config = dict(
    crop_scale_min=1,
    horizontal_flip=False,
    kernel_size=3,
    widths=[64, 128, 256],
    label_smoothing=0.1,
    residual_init='none',
    momentum=0.85,
    adamw_lr_other_params=0.0017,
    grad_clip=1.0,
    weight_decay=0.03,
)
Rows from block 6, named by matrix and row number. Rows with one number belong to one channel. Each number is 500 + 40 x the weight over the matrix's rms, rounded and kept within 0 to 999. All counts start at 0. Numbers have three digits each.
# convs0: first 3x3 conv (model.blocks.6.convs.0.weight, 128x128x3x3), inputs 24-35, a 3x3 kernel for each
# convs1: second 3x3 conv (model.blocks.6.convs.1.weight, 128x128x3x3, transposed), outputs 24-35, a 3x3 kernel for each
convs0.12:499472555522536540503526504492461484488493518561540518478504530466520547494458517523509504481399485461501463444536491482522503532483518443446510425445534560622527497553469456489448466440497602504463566495492496507485435465459527502452567510496485493518505558531503558510526554531486472553549506498486568531489503500456454552
convs1.12:509565592491531510543568569546475410472459483467521522615553410659555420648606473509492452604547447515450445541565478513520460497450496476457473522412418543451439515527480475488497495485456463495458625570472581525432540578462480538502484492521417516522379419545343439546466557532516475540489502477574499493525530502473529526
convs0.13:507544502442486481494476440548567531525520504508469453494494503459470502467517506506506449545478472522464525534527539465525567457490486509504518506487512471471526527542548523510570488494524454406415394454430516434420530509509487520570499530545466506488473480503480444472419397430533433451503415456455440439454464450490496516
convs1.13:465540543492548506482505482541546511502466454522479450486464492467471424506505504420515555450531512461508494516482466598530496538429433511582574503550521528535518525498580480480514447471513513478497487400450456423573563532478593522531489529510550534456595568486555517509568591586559650644454525517504516502489503502452482484
convs0.14:461441457470427471493492474468534475504480486502464475485521470490502503533525472530553567614587506578563480507469485457522554469532453473519424485529505531494493617498511646580512569557459544511437648481533547436526489506519456453526539500537513491480509473475514521497549519451504484480471429481514519466455558533444542534
convs1.14:515521495397465533537525548549499499477455476535496496522484468433467411461452426598540462516503427423480498485610556445551550442447500495502474557491487461554490543500434564508483515516487521572533477433505446488516541552566530561560503494549464477511514477503542538566594527511597504514587459558493502486532515487466511445
convs0.15:439554545486552576455486544503519501534475527524492521535510546514542513515502508515498442483467461495475520473482535490464460492504515440459537469472538496425455487501560466480522485515446464459485496539545453444678541484565579489535505512537514497562551490546528489526516542455475566527479534521514515519477515459462493448
convs1.15:543492539619480481556476442541456486537471541576586485548525475552488504533470492473562569510500510498471508541495476512513475475475531514521513520542513573535538524509529442430587446436489569549485579456541484481496524480512569437515608496522453411475465466461496477461560494454534471482508482511542503474566537484562506555
convs0.16:529563503473530497497509570497492484468461548460468484531513500508526491494494488538417400453463466488560523531512470428492486462478545506499459473465524486479547504527556559509515543560575483457556418496531549479427509471457485488471498490447524511506475489473480553452502477461514506608499462575503492507506521513554438537
convs1.16:509525543458442509464507493556540532522492541532458524477471548464545551499511546420427512447438476525541525436461505536452512546539551479495474487490572463529523410558488451461479536440491471555543510508535505525558514519523445483515408513504500499533523501509530501516470523519508547491461491522521444519513526469539590522
convs0.17:527577575522521523517479468482528547502487516547481496521524507492471478554496492542405523536480565536513611391458511444459483524498503486425450429482458471470433486420522486477497511531488530537556565506508532511583508474572485485561489448510570508514529506508496474502548483446493446469622545490550515547505507523453442481
convs1.17:457459496480423528526431478427439525496451542534496512518530522500641594488447567532455526504488517523492503464507481471464456469452386536474497466476477530452491492538463529529477454463486556588514520478438457357456430414480450435480450409478546550492492552544461546528455538472457505497445599539459415476517494430520538503
convs0.18:484500521490505575517409516461494484475523494466458458535538544502501523457485516497450443518510418459484441448526560553472504570523441473404461531512546459496557524460527501451480484470525476410434489447461510540477523529542440485499428479497494482509509502503448457490448448493478472491502531508536527506498484528511463533
convs1.18:494398477493517515495527527516574547583595534529473442490483513489460466572555513558536472497513538472429481439443502527526449453576488472562529471505461515539530458505534488512515555498521528484506538569529579471471491497415521540456527450508483486468436465499442489473497513525508554572545573543552469488523528468521478574
convs0.19:518537562501528495513517506511461471510528561540544521489510501486486485515544491534513543587533547582444495505570504444508486434467532538484508557509504573478509510481526471550503492495477477472455515542508457506506541560512560528424467459450518506495469476496434450521556454480485499549526487456557548483504495488492532490
convs1.19:476524480480532473548501438561472467550565466448518473481520523532528581560473547471505465467451458500421440481454449469488522441414443484518582475488587455493484507521526560426418521470508470399454456481448508509463504494526527506542466485477495532519530588553509497483487471479520478511481466533488544532396472476481443474
convs0.20:452508505490442483463498501533530514563517473521483515528468486475444462519508457502493484533481492476519526536506493486464415533625568498419535537504437470472406499479510579508460524495507423521517493455502519513521510533557510471515508488549504579501488488458483499496519490448505496463497522494525454513521465471512542488
convs1.20:441484540480484555390508575534491466563486522498469505466463498447435513419530522511463498478431471550506488460478581538409510559502480498500522482484518466492518415501452482497472494536503481474501521542509552639521549509504507501525500467467493492517449483600544502537556528490518488455474471447463457502493448518524451437
convs0.21:487518475463447423514538506533490507543450500546538498458440480503545486542524474457523485525443539484538553517470519480504460490499369409470521459510482492496509530421545517462455523507459697443650482639626443422490551514543507524557503478501478509492522487495553484503487505484492511496540532549529502500471480462547532527
convs1.21:472629587493640535484445492453527453462475447411466480478451440521447492579493509477461449400415485380453535516513454481529562460449494469511441450447536434480496534534452589506399547484502497601517519532495529494466465480418520521521525502544486521498511557523519489503450501551498443512454456458490518470525532556540584606
convs0.22:492539447504529467452464491481433498463450470529483490498481493530529495464514466497474498464486473483557515467493515474510416462543480516520541532516496495454473515488526475484484534539560439626515412561577555512553528506546460460558484491595533533471511497525534459523517531459531579515455564532481516481489490512405476511
convs1.22:528486499511468531542547532519552481513477442557507520532455547518539592520466499524479501542444513462458493499518523491512528530493434568521475530485472494402395434476470478519502489521518508429510490518528501513515555513489490482519520529501499466475496464444500517472526534533474514530460477530526499489527506477502555523
convs0.23:494509585499537581493511484441517547488522503489475497517483487487511485482507463513552526555479529493537546464497516456446525478505461492479517466445535484483460512563543507518547482498523492489469468438444423459446517513509516533553505573535481467464478469460516486466496509516555498465490448449490450465478449487497497494
convs1.23:437501528493460476508529458501451431504435428493501468480496526496493505512451473545472442496478442500493404453497489472457543555541515571491470455496473465454478539514414498445486482461556544471544519531586451498527492500497454554463437467464433440436433389418498423417426486492474438473469475458508525495466484447448498539
convs0.24:543511440542561487484544540534496495565485491514496537528505496468487454523513458419493497388550392502528480433488486483532562436435466540481539534459533492536500478482516603393565469525547524371532491410565572479494499433503538440530482532519557474566486504528547552504471502505488519510480508569557521496492553507541485562
convs1.24:496543563512479474456474536512509510484489468442480450477513517533503505464496541506521515512519506550497517564424542546498528478441503501482534520523473472505509420389564365441496499481502578470483518504578508499555527589515505567535458465529491534500536502528567514524529509511530490457502473465521540490465508459513444517
convs0.25:516497514537530518584544574494473497498497481490514503494533502484523478492535454459543461493432456523485495520435556564503585424519489474536491432504540466498518561548574467416476450530481447473469525538429566470524523507506531496480517495516501523449541541459546488524414424524446547580552510496500488552545475565477545521
convs1.25:480468434455504453459459471553479513464497516505471511552557486493514503501512509491482438499506481566490531481498515502461532459477472513507446485542497572551514500511531483489538477484507500531527511493489491559510517566572519550513507537500471476473464518476533473465512492555552571499535518422473534500499486539443495499
convs0.26:549553510535548548515485481527492499479470530489458531492532497495476482468492480503432486460477495462484516536516533450470503465489455502451486469505545460473474464478577473544565471488459460560470638451513635394561519540522525448573499487559572502500499490517473531545549482535465482477507473479486476429509500479499529494
convs1.26:566458516531522458487507433538529490474508486555509480512449479431505462485513432500545490473544562406497479453515443500446464571556468510427458549549458543603454533515528570534528539510508532530438478459346508462505529490444548506543485506563497549554473525475487554559541452517553502518553551513497485520460442529479402500
convs0.27:475555585500592509481516487465500528484523503527550528507515460511498501478467501536598455542548428527538554527560498510526505529477523523577507546596501438523469449417492558536546527582585477454565527425476572542446492476502480518500510497553542538537543550492513460434467489470471556495539564522450475484458503491510470494
convs1.27:460500536472525533517550493528498460538498455543423434483510468479513506552533535449470444517533437529545518492521524489492559534512501500471494514497462492513549484490537467514507487517490480444497464439473490568598500504539480546489530473509525531508515456498548513508550562471559595479503485484513525511470494527476460483
convs0.28:470514554458490506474427433516491512491480474498482475460487511489520512511503499454461437514510496528520559428405431467414524550462450442521485496573534446508502504461481536507479518457523492459518527483482534473522539503515519477524538498488484471456468459450436440467535487478569558478533488467535561521449490504464460527
convs1.28:503413512536400494453527463482495534499468521496444540431403479446495490456521541439513534502471481474473476435496520461494473505440494574511544501476466405415439498527513493466542467460558522466545521500550538520533514545492475524475509547505337425520377400493439368406418492543409469498405399449496508486526490496540497513
convs0.29:537512498496527466559482492468482506491497506466523513515473468513461479490461533492499417431468387523529452505492504522519439517379443479479616531476522513521494509474559491407548495469526620542484415532502357466477512505539476483548487532523529469503538532563550542571505485483491511531500529530559551475524519459546482473
convs1.29:494462505536462482517491481526482530472457488530486479490517508509505557477470486635519513546592531485582509505532571510512415507496501437553524414443546517423473454512483528480499506538584545483524526533523543445436484505477500434465520460409536491466512483457501512540543508505458465511449471483573451498530481524428473497
convs0.30:508569502439530483483467479543515424500511479490575537523502481508487464522500470466456465479548498588524521518510444545501396522516467544454418515417412557446399461479447511500449509502518580505494548453506511495561565518497510510464490489482528528508505488440481486459470461466484474490446533564458508510459459518435445529
convs1.30:530465481544528523515501548453512525493533513505527528511509517512532450549479490411509491480536471472520427504479469509561528547504492469487552465472525502474479431431534466507523492467505478485472483496484490494459490492475494541509468520517493495528484490495464510492512549503546517446523481428499479447527529471551558510
convs0.31:489493452506484438562507529555507468505505494462467515545461515537516474494535500509518519540497507393451414476504582470464473573563493497544468434504423591514447559569495522590481487531549495554466517491569465397506457464494514489513470507561487482520510483527484496486486537481496523509507523494503531484456465492489477509
convs1.31:463485562421470485461482526508460477504460503513522502490546553493512563495535582531484524473510532490473438491482476497467463499519530526502477519553535536552519542484501515489511507488532451492552483535504523480544488492466499505504508483458493522573475485490418461484486537574477580528512514475558485470457464504533534529
convs0.32:517511516492496555519461477493533491556520490472475498527535555478553544507483482468514484488555401581513425545443462586495452524417504522496421541475544497482521572457500523512512520452539444489381541461500458504505489492457514461497518520527521507547565467551582480484479538509457513561451511535491461513499480548516540513
convs1.32:480449520527486504526519510487469541472525555449503573443451520508488468553529466527520523512501519485507550518496466539483487581564478509458485551483466539541472523455473546467498516468431481494522483613540584539475489434457525461439492537492453478512511474472507525477423495536479559572562603578485531620496460548504475476
convs0.33:498479517508471489546542544492503529543496434501493527458531473476509515483517517400515421476514417455443526638491437529512600525539499512493509467466417441458455589505496543476470494487478552595509482468472452464484428506494483492479500514522466531520474468509498498513493481502499546476493534526480437498522578545482552519
convs1.33:480508507478480505479432440481472470456474506494532540564592531546539620522488546518495491601458395548603516481515474475504507452477474459529529485485569450545511469447530433530612516558483508504488508427526439501470446466494488433477472433407472486537434453487458522517525492524491443464509426492462482477527530565446546534
convs0.34:473423472558539474461433459521526546522476458433475442531510529500524508574543534573550517506465545474477533521553500461642604494379499426432558467448427448517528502521536461493499501530499438468482567520487489455436466458464478489445480481544485480478481473486517443505537510514441445501446472456480510487512493487554536557
convs1.34:488557522504490525440436512497499451536434452524414493503471483442428432491474524470532554487507547472434461491484553500547517534556529460630586478559598585552546537463531588543501550456455510498541477520505548494483459506473445529567419475537537510514530514509544558490489512495598629654525674614556620560512527568535468490
convs0.35:459482498503539603545538520511496500494468530476550532532533493452490467487511482466481559485481481451484453546480550498498473435470463519444492464495545572519472511487469468427466496456545533519514451447511454567494556524542514561545538555509493471550442470526516471415438614449488464469489475505493469554505589516530497469
convs1.35:472476560515421488599458476490438499410459486391457609487471513503481536462446436501471483504501522537470486497484485500510513498434443534496561541535520530553472447473443484512490562531516499420485539489459502384457507522465473517507535550508540495586521487584494473486562493559573506540626508554507505488439499442517475510
convs0.36:489475461544562480518496431470498512515512549514448553490519473469568492422447465507483551515560510576500507471485507550492501399439504486436445467475481464576471424563539480475515509512511585663624607479616478469553487504439567526538511491569469444435491499480504540525473495528507528572476511455501490556498497536431537445
convs1.36:473490579457469529517435417500541531498536538483494505496514432514520540415454481519485494551450483521505566444470529455472491455461460502505464501551554525527570542462452538509535429460557522496474391525444469459425456514565449490557446468487567584564526559544482488457519474471475475465521492521477507468465468481518481505
convs0.37:546492486476494427518536554486476460539536464487494497515525495473476485516465505417460610449460425521498503482534469395476508408489509485474471483490420496442475483577495541467439528449440561488400471535485432483459484489492480521609528495509506495465477525482540534467471529539510441511588509500489490403508510502537545511
convs1.37:507468502505477517506521548500448517535488464430470454560532544542494550499452469550576534578532479539569510486494503520588511504441525537561503485574526424515533513545441534557454531479459554522522474503553522492493556491463564517497481527544524504523451575547470507582505468526488513457555540531484483453480542514490503485
convs0.38:447451466523544483496454468554478522503476465584518473466512500535517519532518476600487516478470528486553467444525490548537620444488555532493501447507543506501504477556539451578479529488485548546587446511443555394484545535555504515552483465570488503490536520520528503527558514564519483581521445423544543456529543508436495467
convs1.38:507509534461550519487480557422458453429464510473493482477501481466549469487533514544507478536514548459487469556580508425512484471525475493453488466451536475431518448500530461557441498527466491473516520594517477457453524528507490558572474597549556556522517494542492486498525494488518534534560610538510562524533459519519528513
convs0.39:511484452494492463470452487465503492498490500503472485542560532549557530487532486475505552412436496452470546525452631551452559615496539470435492521494513599517533477508504479420489502452495562549458476440408400437453513514503525487479492491460532505556509455533495473476562558496540477457459478550500373540484426490437455520
convs1.39:509462507488455464479416421559424442464404459418397504470511441472488423516502466434455524457517479562501449504535486532523529448475481456435468448454454485440505482539571455626635518546503547515578556463494543464429514466487513520466560518529374427449414472457457416469537515513511492501465492479464439440506434510544494514
convs0.40:499423569500479588527524514550528501519526512493462505508508537494537506479517512497454476445484484489485511537510429529553496474474448490534490491451532517464484486512492518450399501510514524539529470571476483414375529526536467460514529519520536523493476515494524523466526526452450501472464512516470483530423472484551482494
convs1.40:496451490501475497517530484482449468479472474487500491510469472559541479555548517511587474538517503534484506527551492494512519468445509512519546495484569492495546460515471502566487526529502519528550486428537455431528527516495521495477507494548499512497488541515511515535572553527534433499471438441514460473513511470526517470